python train.py --image_size=64 --mask_ratio=0.5 --loss="l1" --mlp_ratio=4 --optimizer="normuon" --muon_scale="match_rms_adamw" --lr_schedule="cosine"
Rows from block 4 of a small masked image model, named by matrix and row number. Rows with one number belong to one neuron. Each number is 128 + 24 x the weight over its row's rms, rounded and kept within 0 to 255. All counts start at 0. Numbers have three digits each.
After each neuron's rows are labels from the 100 images, of 14976, where the neuron reaches its highest value: "strongest on" is what is common among them. Only what is clearly more common there than usual is listed. The data: drawn human figures in many poses. In brackets: how many of the 100, against the usual share in percent.
# fc1: MLP up (model.blocks.4.mlp.fc1.weight, 384x96), inputs 0-95
# fc2: MLP down (model.blocks.4.mlp.fc2.weight, 96x384, transposed), outputs 0-95

fc1.35:111155148134160151151125144159113133127128094088139162158137104129103129143121160113143165104149087150132127127108147149085110154149140117167144140129131113107177118205133137126158126114114109144129098124125128079104119085086160101132173120139171138136179147099113129111145099126146120112
fc2.35:098167107140111169166131156113122104134140119111088124145177149086161164119130163106103140123131106148127161131110133077148169116141142144101118104133171117113142150097155111125160105104115107099119144094071127098129118101131147104088132111167127150104103089123115116149137137145091136153
strongest on: yellow top (33 vs 8.7)

fc1.66:112176123114125130148136114168167110100122152115188132146149104140163125172149111100105084114116111124136146079114118128125163121130121135152118116124134111188143136124137157101132116173166098139143129120097115134118127168103107120106099086124135126130165124132113146186146168113156174109
fc2.66:088156116135167160124129146137145138144133145096123137094150129115131155134139146121138130111148124143101188170118108111131156133085100099177133140156150176120121138096170106101150117146125139144159089156116138099105142190166127103177141097114119134124151164165094127095142126136142133135
strongest on: yellow top (30 vs 8.7)

fc1.223:127122107150092115113126115113108097133100106111137094163115106076187116130179127146088143087095132136148155113109147126115094126132120118125129101178111110085146111162138132117073128123144153129096104115124131160160143127103178167165129137131152075150111108093132118137113136148138132141
fc2.223:132093161163102118117159105077144130149129155131134127134145129137146115083126113145150104096138172118130081104128122127126125153139132107137143100095170108129114177144100123103139115109114137112113152138128164171116150133172126117126146156099062160143108163178071141095119115136144142137
strongest on: lying (44 vs 6.3)

fc1.370:137119166145111115086142141098122085128146147135116116140173152144136127089096106134107075134117121117143085132137114116103097147111104170092174140159117100096113138121108145075099096115104121131117135097154106169137102149115104143145100167127154125144085120145162136115146134100079112119
fc2.370:084117117091130155117112135125144135118126128098120151139143118125086122165135138111131160102153093147145203112112144154107169159151143099180124108132141159140183093116112124118086141088125171121103132088159159119145118151151122127135128097111105113134143130149118127119099082096166138134
strongest on: yellow top (62 vs 8.7); yellow trousers (36 vs 8.5)

fc1.292:122127078150141137112129117178126138136130122124134130102121122086101178116168158094169144146165115097117150119139150080087107165106136092118129150108127117175150163099134118077135110122107125116124109169131114160117104112097169102096100134186134131119096123129121143164117126129117134113
fc2.292:125128180123103123139125105133163163110151158127136129169085122095131158138168124146131100122125122117104141129202125145104128155133147109118113112159140151137153143108084092117107121120172134133127096183131131130134128132115127113176144211179113140117099147134144108124126144133156143117
strongest on: white top (25 vs 8.6)

fc1.357:145136170139148096137123058186102164107142142101161107169154137139118116092135113120137151133141110148136150123112126102112124159148150126154180100087132129144124172098114155138094123128173106120125103164153118103120099155149119147111109114166142150098143128139156138111139117144113078155
fc2.357:111158136174114134143125099159108118111110091102163142128084133105141085126146085151103108147109147188104140127149133132150145070151164122103154103145119124164088106137108133108120125119144121111117194107128066112119152134089106125163139159147109131161136120114138144114142139137118117111
strongest on: star jump (46 vs 6.2)

fc1.350:146154103107119105113130144116123150142145107130127113061127132131123136195147087166125109117126108101140123081154104173110188089132097102121130098109104129167137159157145113128123118151113096157105120110126117117144104105138123126165143097093158133193143149095139146146118136110127148123
fc2.350:160131145085125129132158125140141147160114158128088110177114140100195090165110160163170140137133133098130128146133153123096104117112115132155126158137130180092121131121119138139128086128108136130142121148143134115117112182156145155099158079134123150104141101132122153161170153150108102108
strongest on: yellow top (32 vs 8.7); orange top (31 vs 8.2)

fc1.206:152111143131118142140136151114161115130137131159102120114120134163138134140148176161143141136152153119146231120116114104132139203155132129099187115144158131107156132094157115117174120151144137141166135121124134151121101174142155137110126118105113105160132097111094112134140138128121126131
fc2.206:114123111161111163136156118109105121104136136132131166108106133111161162128111107176140134087140158119175125120147151112113123095137091119133121101158091118079113176116141092151171152113152121123169115117129123128149171122104142115180135127172138131131140126137102096065099098099142139122
strongest on: white top (30 vs 8.6); white trousers (28 vs 8.2)

fc1.130:166134120145131133085125084145139137154173083116167109127134142132111113110103159124091115128136125140127146130138094111125145083108106118145136163126166156130155167100103106090150152138152120114131108117138115129087143132126123092092102154133109118177144164174131185098107145170120151156
fc2.130:115097169168128115144099136109180163151149132115140118148120142131115123148132150148147143097133136104131117112094109088160159106129100125164149155149176102163087120133147151145100165122139137108126128145142109199157114123085117107097127151138122167115123178110112134154141104096105156150
strongest on: blue trousers (36 vs 8.4); blue top (31 vs 8)

fc1.43:129149095107118165158121162157138120128122159147117109143120103167138137150133146148133109079097101183123097161142106135146157123116130158110122121098143188125124103114119123168123161143177135119139108132144102085114131129142066153153137103161096087108094117114137129175158130111127123115
fc2.43:142183131117117105117109120140133110155111148115074152165099159165138090093172151123122106127125150126110128147158154165159174143157156146160119106114136148130136121114137106130140153119140176138147109128131098112123112184105094149135204144125119138107118099083138134134131104111114112148
strongest on: black top (39 vs 8.1); black trousers (30 vs 8.6)

fc1.244:135115143120180125140119067092125159163153139098127129163120090122143104113135157139139097158132151111155124153129097128098172103112141066126126090122167103176095150094146130116119165136095155145130123112118149144129140116117148121114142149096096118163090100146096137097093136128120146144
fc2.244:134153155127153140120127140149136114116166099125162140137124115146137119120142164081112130093187060125080128127121158128137183083102141171148109153129129129113117108134142121121150155104144105131148098167124104139137154134131087138113110160157135136100108133136163091158120142072151146108
strongest on: lying (45 vs 6.3); purple trousers (38 vs 8.4); blue trousers (27 vs 8.4)

fc1.327:140123093093137110165107120150153081132145128167179113175101148112093096084138086166122113141072117142109117132117121091154109133161141142119067139107134102137131149144096142148147126100115153159127102122156130149147111128136139156122121140162126137089103129176125146167137112137132156133
fc2.327:110142122127110149160152116136166083116116108150080106116102176133147115148142126107171132168144109108098112114142105076115087136127109125147106122135161154133111152175128084129161165157118123110110139131188124107107154138143108130116150128136125103096190155128142141106143087148112114140
strongest on: white top (29 vs 8.6); white trousers (26 vs 8.2)

fc1.30:159145100111133117126121152176133100159125118129153144146142098068096104116135109176144128079097126185114127126171131139148106143140149124118115154141089122121119098077137115162105093174153120120108137150111143145096106157130126082135129115173148134097125089121119171117136156135137120141
fc2.30:091174108125109149149094148112128107120125117112111107160191133128149131056120146119125154146142110119130148126120101129113166147141127136132112081112182125129153138135143134089162111128098111112102124117087142144124135122113080090108115097134145132116126096179107112141169125109092075132
strongest on: lying (53 vs 6.3)

fc1.376:122142130112147137138140141155082132136142104112149118142118149137132127157145133153104096148175084182107126130107139176103127153131101098126119086100087173151125140147137171150145152112093093132095070101104112110107137081082122123140147126097118161121119094141128158125101155114116138123
fc2.376:090154124121089142156143149146078114126120096148113154190159122117137118126131138107138121162118143130129138158093118125123144142123110120134141083114135146115130140159173141156123134145088132109088172113085157123091170136104105098089095055127137156126154121111150125147119106113134117095
strongest on: green trousers (26 vs 8.4)

fc1.90:168120128116143136116104147117150096108097103145173124091141106145117142176116096088119134082103113074149145091104111126138129095141165128141110100136110146101122162160109151149161159129154164147111167090126159173162146140143129171123105114106114114129110135117133105134123078119101121149
fc2.90:164081172118155127113152112120175173129117130154120091121138149141138123131133136095142120180145154105150107116120104144153156133133150160123121160125200124167125123126116124131104145127137157146159168143175141189147151118163100158115135132124102136148102147120106122156151121126146161164
strongest on: black top (34 vs 8.1)

fc1.379:099196157077141103152152167145092111163111134158124147142109130152099138095149139175171154135170117148090119152116168165141146166137159148148128166125149088141103103129126127115114140112117116117112148121118137141150125125135092114108129118130136160114146087112083148105159145136108142108
fc2.379:084180129074136133153140156164068081171089106145130160101111095137105104129126142147132135148162118126113132136116138156142151160154145136125101132153113089129129082130141108112148120119135110101140169114147147103121124109106108124097116055119138138134131097118094145107155139119104149116
strongest on: star jump (26 vs 6.2)

fc1.336:155127155127079136092111115169136125181135116152109133171158119146163131109086105113139118131120101130086170108103082090150126106153141179131136153116126156112121164133158131116152135114156133173146130162062090134132112128111119111178117143125144136125126110172104129135134142151111132133
fc2.336:166149149108087144086138125136145149105192107160111130105165139150124135099114141132146147108098144109116157100117128066146125109151125175125131130103142160109128119123182117124116123126131144159145104140120161123104138122127090096162102173127135098069127145126112128105165157116083133144
strongest on: star jump (48 vs 6.2); teal trousers (35 vs 8.6); red trousers (25 vs 8.2)

fc1.352:137119085107125170214167122166131104126108080106111108101130128097127111138133104103093109150115103103171095156135105117100111100135154109106097119144114158101136095149127149142111122103151104126132101096146155079116136130131144119125115132167105100135104117150162118150118154103131157124
fc2.352:102166114147160127074130132155116133112156122145150177109123107162128126145087140118137123120112108120122112137152147145147150137078156174123154172092073159151127154109153126140134103133114133168156121147145128101107147141134128139155088113177155142078132122105175122109118090093129140129
strongest on: blue trousers (28 vs 8.4); green trousers (27 vs 8.4)

fc1.88:077134085105140070111121148108126113156095145116139182146148149141113129137121127142108147112155145101089108161143156149153157119103143177131140164117139116138156154169089123132159139126128144108117149116160136127098112174105128093101143140104121108129084136103149112140144093159123099173
fc2.88:119132134148155089106162103127097125152121136105124088141143152106158101148163143149135113103153146115116123168122162139150153098146121150114082085112130134063129108108118108143169134150139134124127113156130082084130103127119108097131144106123133187107109103153126095104087071129127147134
strongest on: star jump (45 vs 6.2)

fc1.328:114085113159158120070131120100129107156149131116122128131108115155131160099097129124141127156154136134111090128089102108104156124140086142140138121159149067173128178121150120079120113157113115129143144155118073141105135106136114109133148130105111158186158125109103106113088107140143120133
fc2.328:117131129133141123106169146140127099092136102132179162155143135132140143163089141104144122149110102161111120129151139103134156131103140129155137204111108110146132108131132111148092100166155125168115086125124102140120170135126159115151118165135152184143126131067168103120115139118142164121
strongest on: black top (40 vs 8.1); black trousers (36 vs 8.6)

fc1.351:137168122106115166160139145147098114114161125152111116138130106150060108145108145119141162127094126150126154137136155148128149166132141085177129122129089131088121106115112133182108121141125132162136137140080153129124157096161099157146137080163164107118163114131134147133152177133152118127
fc2.351:098126153139152111105118140138126159153111141115152162157113089148087104127131148101126104118133104126101152086117146137178152152115117161139115146158102160178123079126127085155121139164133097194121113148159114124123091161103142135125126139143140142141110122156138071157119129094147111154
strongest on: blue trousers (38 vs 8.4); star jump (34 vs 6.2)

fc1.159:121128119155099124090114160078183121154139123085148129115163153153117130120131142177159144127132101123155167104091099111146120120101135109152163126167112111109113138123152170124147167108139141101161109140145114152155109080139145154120123136097142122101123098159094131091163163155103124115
fc2.159:108124138098153162102142103152095138153165136157114128169138109134129126067128108136148156131103100081121129157162139107143166125141104129135140062107172134159105153143187134152167125133103077098092142123112133090106110121111095133117126093128101125122144144109145104132106135120126107119
strongest on: blue trousers (40 vs 8.4); lunging (29 vs 6.3); running (25 vs 6.6)

fc1.290:122138152148108117104106125121120117126071126157075087130110128165203140136101142126136113136142124140167129152124124133162137145152132099155125097176172119104133146107115120096115195108124130146153117140155160095107124147118117175131158104080161122121151158138115111128124113104123111117
fc2.290:121128131139113139121137104154124140082126107112127162107094128155099147178127137110168099090157136135111103147150120141129138147082105130125140120138109142156093155095127132135152160126137145154184127088147143090108169167117142181163129104131191147111111116141140130108116098093158162116
strongest on: white top (41 vs 8.6); pink top (27 vs 8.6)

fc1.325:164118105140159162142109128139094137115127134124134145077130128112123141119105101101088080137123137111140067133151105133143167107112120129115149136114064147148112167107136106151104114149138097148124115112149108177116138159109108154143099130153137122108046108133160101121093137118159119140
fc2.325:134123136145161161145123138115124154130156136111138112158173164107149145100136115151115168117120107135126133129082141145124123116127102136099141126081150108168108181200130156111171145102054124104127122106113123147106125115119113121129111120123114095147130165146111116118121104114164078172
strongest on: blue trousers (35 vs 8.4); teal trousers (33 vs 8.6); splits (32 vs 6.2)

fc1.188:131066118114113156098129154137114132147143138118117139115152115147143178103150102136192119122157126097108103124084111141131114146128144186107138133116135100155105117176191152087124142107122160134131153137142127147097099124139136115163150137169125084135150119101108146110150137118121105082
fc2.188:105110107082120090119093190128097119114102135132114180128159152132176130156119094104130105154098138138142167111133093116122141131152092157157124147119140117126107106100126113162081114129124126180139152108144093109160091120154110136185097109134120147108132132119153121129146162149110150140
strongest on: green trousers (36 vs 8.4)

fc1.337:121117130125135106116119084177157126161089132108111115117159143131142108149139093117112119087141163116097108156160138140146125119125106157126117114113143113203112162117114161132156140110151156145127129164152163151142152200147126149106141088124104100132133158109142097157099083133149135144
fc2.337:137146089109142116097123105116122103168111182154134148126114147156127118186116119116115126139117141158096091124150152147115117113141143142123107171147124143141129122128103101159117063125155133160118116116153155124087117115109150117138142141114114096146079116105132113130099044120166165150
strongest on: star jump (52 vs 6.2); walking (29 vs 6.5); black trousers (27 vs 8.6)

fc1.32:083129130121060123117070106079105124140101153124132129148100121108115155115120174136124111150123143101067111127110160119167142153150116111086168105130154126144107089114140112144077147141157139115118112130138095116163110130107123112131152162111127136106125098106109164116124126110133178140
fc2.32:164124123115147126103169153145128116141127119128180130136154151116152140093103125100116130135130151136103127068119123086143080129108142104196140133155068141129148115201106159137119102151099132127097145149125104117104144156121141137159108113113117181105119129130144133133096111118145100115
strongest on: black top (37 vs 8.1)